From a checkpoint of a small model that predicts nearness at each pixel.
Training: soap at rate 0.0021, 9200 steps.
Rows from block 2, named by matrix and row number. Rows with one number belong to one attention dimension. Each number is 500 + 40 x the weight over its row's rms, rounded and kept within 0 to 999. All counts start at 0. Numbers have three digits each. After the name is the row's rms in percent of the matrix's.
# v: window attention value (model.blocks.2.attn.v.weight, 64x80), inputs 0-79
# proj: window attention output (model.blocks.2.attn.proj.weight, 80x64, transposed), outputs 0-79
v.24 106:542552522516451471466520511542576476498501577372521542429524440458474476453498538496490591596532547501551485526450486425514506468532516493504515512495536515546607485512504547535480482502482538521544496467479527479480506556520540492519506466
proj.24 108:441467471464482529526517522501432514485465432644502442586480542534560556509458453513494442425476452426483480489528487505554516495503519580466501486495458464523469508473590456478507517537492463454464518515544503510520488467503463539526508538
v.25 120:468498478448503504529535439513449564467544491474403438559522547464499436405486465480485498494529509595510488531553533508522565513548464469441512493470504477508484496455494411461491482538519529483556549470524532428493432507454475475532441474
proj.25 124:537479497539495486508448567480492479521520510501542514390504494523498562554586560487555469561493465349497514474478453526486489488464509461536424504576475518458470536522502563532522464500448500524413526524465460515499479488496476469481515476
v.26 103:452494576509520529451488540508513515559513492446463435518454486471476462499548474435504538535560492531504452429511521446528373522473465430518517476545528519508526539456483508475503540509542435522440462521485537450490451575450496482409515499
proj.26 099:533477434465480489593531490513527508500490525567504487489496527505498548537459461557515460487422490495483464562527497513453600468489558542497458495436468494509470448527524488544480495458435551552495615510484460539526534425522501521583464535
v.27 121:490495544566448463507474505502487503434480477521459478447461526490501482453423512499523471471520494521533467538469601541397442421493517485523472515498431569542487517559535534490496471521525523409527474515572533457506504556496564548456488442
proj.27 123:505474482442552517506479522482521478559479523498512510525522468515466478565529515491477535549493495460471519471554402427604545558546512518565544456496514454493519431460472489481476572483533497554500460429419455542426465476472442454525512513
v.28 112:550516551531513417529441448477508548475506501537451499492443569532535487571489452521511405538514489529491502499523511512503459534462498508566530556507542448483555543457515454549476449460449553454418527535553497450497465481534459480444553558
proj.28 102:503538457477499483470529503456519462493458471449537461461540488435465473484502540478527595522511442525525501471433527430546530447486546462493478508519509602529452440554415436452527483474451480499569439497536519563486490543527527543538449490
v.29 113:552504515513451471519562476458462496454509438479546449479460479538507516496540469423514507552548529489494478536598477495513503524511538462467442493396424450528568470515517545460498508467458469447450495566541525537457411513494555464471537499
proj.29 106:464470450492477495483450506532519497501507486510438567517480473515530439515414549553461481497484465492435559447438498461530522424478555543542544516623551534477451544474455454480501451549516529522492517440509452482499573497491462459557469502
v.30 102:446482444485502457537435513471479531540475451471538457458529464507527541476545482422518492510530453485514492519553565523561446466538441492513458533373527560556536504558423507475503521479454481463532530494467471520527570526524482495563565515
proj.30 107:593532495462492497506488438538493470469543514519497553572474497494532436527469568579484526536495540497469516474512476455470527510423558499487562482604505438443457493454584507576494476568523531500493493496536471459491472462459523533457458456
v.31 116:440450484515444585515506426500512421465512441505530565537491477489470497518490521509629540525474473563528532440488540548516524505482487512522503484452462488568395501429540494513499494494495539587496451531441514527468497522522506463507532462
proj.31 112:551503492528566454439510500495499582540545567533499497477488493468546511482496480438417458440535547481465482576529494489479478480521447446533482487514508513407559483583463478462489484513480497475486523422573454432531542458473522531480490572
v.32 098:529453518528525417426451525504502509479532532543437436480542462429557591486556564456496473490471454560523525580531513492467480479480468517542551440557444527513471547536515443448544534568526487518498476451507512516520539487494458493511437503
proj.32 091:519535503462497575510576516483447474478480518488509601476584490430496508533446505486481446454536460424487439464530467510525579438535485517453449434529518527499497489532546519509466475559448563483463498554501519449478529551544483429469477512
v.33 081:512510547502529465450501550502524471501493531476508555516568502490537549498576515513470506595475541450542417493440510533495446455404483430492475536450562541458470486533474484441446494450547510588517504498516545455514550469504492581510521528
proj.33 088:456501452496495530498480442520430438523484543552493451484573481487519440537504497476585500472588542575517551489506457432521484510534560560504482456489415466514481526517524464561469589494525545503479504508551568482467485540548432517480493502
v.34 096:485506415487472432495505488571517502454528527500481443551540426456466499535576524482447513510427527435464498524487476530469470483566517478487501413487511492428571514429487522504542575469548448493541505544490530465543569474542476529497553523
proj.34 102:489472517517491455533525520522456519487528541484487454473527490500540475549479489493505523536525516447531463526551444502495519500516455519495574548565499522422504468521472480521489385453562543521471468498640519476517441502614517425470476519
v.35 093:472526531484534466465495482532542495517483480504595559512489524409454578518508483553450503417438550539506524485601526560482497474529516482513473532556547467367488480498509520503503503530513475496485501475423460502564513567479519524499519462
proj.35 095:481518486572482460552507472494480488501505481546553476482502423547535384523436451497504502536495399509515479541443477460485456566437455626507442501490490531496454453506479495512507524421535546530557482487550513525456513483532504519479504502
v.36 095:534570508503493544502512518479586500514459427555466547490487460529506590551515435546428495511490468556478475525524519521521467565514523520499502508560630564489525482496466508530479545471437452424443487465529513467484448542458482487471490521
proj.36 102:481543482471472448514433575470433458506505510525493454442478481499478462564503570466518544540531472496580475480443523564506564436443496542482478473508544520492475497509549569519552468462560478554579505426433476507560486491493518545540536503
v.37 091:445472439497508446476516531532523543476514506486514496510458514487492502525465481506462528441538543542528564452527488484481451496471485562535430502571482487489472413478460557546575399463460521473418480464531455548525445570463515554435515468
proj.37 090:509587477534501523507501510451505512483478462553533484524516468552564453520471482577524508514402479505494414543520495532468470563528483546490516483603560533453527494498465478503515471500481505576543499518403524576500511464582540553531477488
v.38 078:417603421530504460516523519451489542488470516503463475479472501534493537507463541518448494491400441466506522489539474478562475540474461540521580531555480551433502493485518459541485471475471476502570471483467511479425556547500578513545496450
proj.38 081:474488575537498526574496529506485536513521537537567522520486447563485527566558450495418471494537469493478470491487509478503531444480494545506428514476526503517500418503534546473506446565563494474511443448525471514594488423568499542453429497
v.39 084:493433562504487437547445425504503528568534509441472546445541455480519478533433439514516443510495486477552484427556497509489574489469557484511527527436527517570512523527487420500487512492505440543560492527476539540460551485486470476536458574
proj.39 088:548574514483483536444573498520488529505542468477505563545468553494527560449559572430533505479513475518471476514474531504514410506492501492531521495464474431539546486545471486544451561462504541405493477495540468531532503540432462538436521578
v.40 086:440458477590529480447505566445490476519520526474453522485520500463549521525495526472458479532506505451580528547454455509462523515451572593547512452466471536563465520573530481522473521471508486532482485533580563429476554446513496479496503433
proj.40 097:482529528490418512468504464564497482472457580514522512536546528506436523512500527447490488461530526499391478511509461547541478491541460481495491563536524476443484550456498540446419492580452546557482441511499512429531486518566487529466524584
v.41 090:560519495530513490535475429519425481478468551549445438473538486519529571444542517547521506545476535520475452493531454469494452547460452475448423470515487439484548474509527496471518451578542481532463562446436483522551520533558481435504462452
proj.41 091:497453442462560458551541558479472521487574484485562528486565520497519498508468487503455480556504434420542465453479482520503489425551529529579519453576435553525493553478469467510537557523544526499506454543500465510420555490454459494537491473
v.42 078:469479578459503609506531529483516475489491511481493492489474426502490533430545510496576455398506559533415425489483518509559487519540481538503547492483570486532540457571486483470431491503516500460487442510482519460472506528488466497602501502
proj.42 084:457508579487454489486472464461519498540541561492489561508488528509554506501458455539477539532557441512500562440556480487478530504421539454538499525457512523489531535429584524436583557461498463512471457556523428465518526492468479555429515500
v.43 091:554569531482537500471456519455528519528473510464441455514562548523479504479543501456472525449522525483551528539500477557440499464482493493524588457501478509465510533502525440453496543563536473459456503468451433475528525476433513509533414370
proj.43 083:525417518470455551441423574444498491435454555514531499476482534446463468548454498468506475532510472467467454526540485501475565524552477541533460541481513542574472528476479602471465531471530452444508533503529505459532553539506494432544464464
v.44 072:506447556541517478490552481520446520549550519525511509461492560466519497518495453462487463508425448617575515495504470510492479543533468487462476551554503454466446508439446486444504507502513472437618517477519467558575524523505462539503549485
proj.44 077:474567542424485485519482579530489496447440489515543535533480467489451477459496504481513489522501469490503477479475560560471466507384385534561467422462485467507507470553553463428546497540501544473454543554487508508439490512523519526463461502
v.45 105:450502532532499573528479488533426535551446497501475567442473428456488510550518451500552544477531424514436521540578483590513488455453542496533503493517531493524484497502506508433568453472496462509483529517450570461485466509437420488534518539
proj.45 100:509519463481463460478446502440564479463575480485539507529543507495548464484507531474529449517546471528556442477478529511493550474403449499480494467441549472477443568521501489504428542532497516495527517453581449561478479581513458572475574478
v.46 104:512495431489434542496560545460475514516494437476505465595552520517547484426471496522486465566513514496523543572422471459470573489485518478492518489508556503599541435492475527540539514462491411553510495446468483499455499457443495496525551492
proj.46 109:505455404447543449451498577532553410548527585532502481504461502463484502476533518481535591466537545477497500514577528512545481535543477455559483457511526527468459518431505501515550516479524541495530455488473565415512512471509491507514427507
v.47 099:485486451563598463537503454481507529488528451545500538494448533512490504555486558500478451557465546510497478464590537503564479509540514480523523538457492479494519446528441493506492530522546558529592516562507514467491472551525627557484525457
proj.47 102:466533522538482485539509451554473589537519512506592526475474477565501491479520454493505454435446493478516544486412479496459467505457473552561503490472430449484580436509517531533454474502511496464437453511531515577523484409505473464463524555
v.48 094:462435464473532457457396432474500526493478494516513548459500599504555481465512531541448506439533508491503539501482532512489537474482552505476483482420507491480487564543474461524492528492531517551534498496523436453538656471529458528502505473
proj.48 091:475455473527460580507595438565529470510492532486464435532497464491468476485473552436481561514486477470398522492464464530504430602547441524489523495455467444513494503523510520515450528534463570507468463484548486475509424489516555510530477471
v.49 077:519459483506534492494578562430482423456488528481521557537530492486460448524507475500505589457436475462546505543454495451561513433512492511506449541507560447551532506531450505537471506559533494548592501460537496477471434448535512546482539550
proj.49 078:459550491583493466492437447523560449624497548558491496491519472481458491517484511478505480492541511525515530444521497436517437500508457493460598530451458521468517480456553544443538442453482593479493475490482519457544515535456506559473477497
v.50 082:455466540468500516548491499493465527516528489594499505531565451503546503491517509578510433486512500509537448520538541516561521625521577499463426519442484501535485496564496519482506479501523513467417467484515530437565465490534488395509536490
proj.50 086:523565489446475429502576381541469497542544495488511502452490497477500524431453464479481538517483495454491511519446518563520478452479517475566523514549513488546541492376475530533529525485480517587501443510478484501455511502416533553499533530
v.51 092:496601563481502525524420500479437441472492491436540507441451467545572515556543452555470507555538448490541483533566492497546523522458565505496495465485528493504486562513555519442449464466475458443407472493506500507467481542492479504562525494
proj.51 098:488463469518501499466566459498483476501507461469484499485544446444482567484496503463481489441456449491603490463475491520535501432463473482554519536476523472544493468492502492536505616591582497465557534487488590498544484543405468537484510514
v.52 096:500479454433439448539488447516466489519466582512474478526567555541495430499641449498486533517517515465541530528470476504511515453559479472507529487454502496532544515537464482473467516560440550479516504547542438537444527434463522472518448542
proj.52 098:503485492505529581410487545486554482576479519448473437478413500489518539497448520494496567490490504478465467514555541489510554503552477515568568557481507485551568495438481479453493475500494516425482514534506583421542513538495511443501489434
v.53 096:483503514532516486470521448464487510530498513467455522519493539483500536486552473458523541532450534588444520517558434433471553475534532465426514497442405470519513589507488413497478562514550566515588477525540473487495509511552478492573465504
proj.53 112:543538577559508574501494570541492501509539506496486511475492567498528539466491592494538449484488506494521562440492556561574533515483427487522530530538501524544506516504531543451519533535506507454479566582492520503472572453479584500543536566
v.54 088:530502595467607507510548507530439476527510510518558507437500483545474404496500526480483518501470517467539487441484496497497593477565538490527485615504509546441513491438468530511431482459484503510506447493504464504544525560472533440481492555
proj.54 083:465499500563520489485543466493471582532531477474517533529470498475448510477548419517521465520465589497524474544491499443553431562439531482527474541458466467551547412533532456506471578468481572489454527484449532533523510493451531539435453466
v.55 098:493536512441518534423499530441512488483534504482485514547534521489457480512432520519412553498575552477529518534509507442426511444508566585526434487494478471477467552498515581496457492561478519479476464565552524546529426542459527544521468467
proj.55 101:544527528576503495490493500583546556490395541516512546483539548498516488516482522570559477438454536542525470525491442527492455527534421494445557547543554543545523510468510437505472536486495493513549550476427518514516565542541525517545523553
v.56 094:457549500517475529466564501543536545423549517578488558549434466469489541563462580518521548515435495531588546454563592474476518525470539569551487501490527534485482501527468546500555516491473448549530487503474501490537512464513451519493447500
proj.56 096:534511503562433509523450489499475481581495494510528579475538571549484531536541497546557489539525520523450392464459522517477485543486465522476481505535539561478503469537541492574499520527530525523515455455578463511499553551557451584498559537
v.57 098:413531475509449570511464517499546465511466443602527562541452497487492499553488482522456482580533448488503505567471533529521446491483478514475491496505509491522436465483457595514565460468426488522459521522558503482461421468476431522514543490
proj.57 087:525508447478456455458496506587532475518404461488523460541563465544489492515527518549535564445512537557510503469475550517477550464456440516509481434475575533476475559520539448538505456545500489534532482481463524509486429483575471549542567446
v.58 081:511498488480512607468577477568431522480536444527483494531439539499498513544505580459487502494502570522508507509436472469481404472491507491556529527466515530592455417548469509525509448513517586547504502483503479461539418468472501515489516496
proj.58 083:497552460485474531468414493472565483581522508494532487459507556523529500506455422525558526512448599510443452469470493494484477592515555452529476464471498500493546556408534475502528551519486450465474513511528544545453533453545493485505573498
v.59 080:418504451525553550586519573489537519538576528485550540523516477494471543466463440534536466448543513433508503547541537492534527461465470500546447474484515473498512476540475466498484502451433420560433491484523526542549425507507494495481586487
proj.59 093:505542487494434506454464433455531509523532508594487512489515423452505537432529469531532517473477451520527534504548481569467468399547493521460507543568537525488491548456521539526494532475478562565452438537430465483514542513461503584492475518
v.60 094:488631501514534508487476554498543533555488505457511443481461523542456562539499576550438482487503506495498461537535502517596495490538506542493476573380478464447529558489461497518449494498538530483505527516557493532535529564541468505514485455
proj.60 096:525456537546490511490439473563447608437475468543500506487532442552467481545535482441452560527438488543552508422522477479480504462463405489578553532520501482534524454520509526450495531518561468502515553514511474502491448449486531526557495461
v.61 091:491564568516529514563497504438519490463500506440608514533557566485395467469464518533460483496484506467547474467488513550501554472497464495494522536481504439441483524491515457452460500458581439478503440536452450537551554497511512494435453471
proj.61 089:546401551528498524483511520479461561501432505520477523541448474537501487532556474483534506501556450517445574535515475438518450545491535584521407537458433553534446406468482505527479551513519501492475542524560505475490558523472453498518518494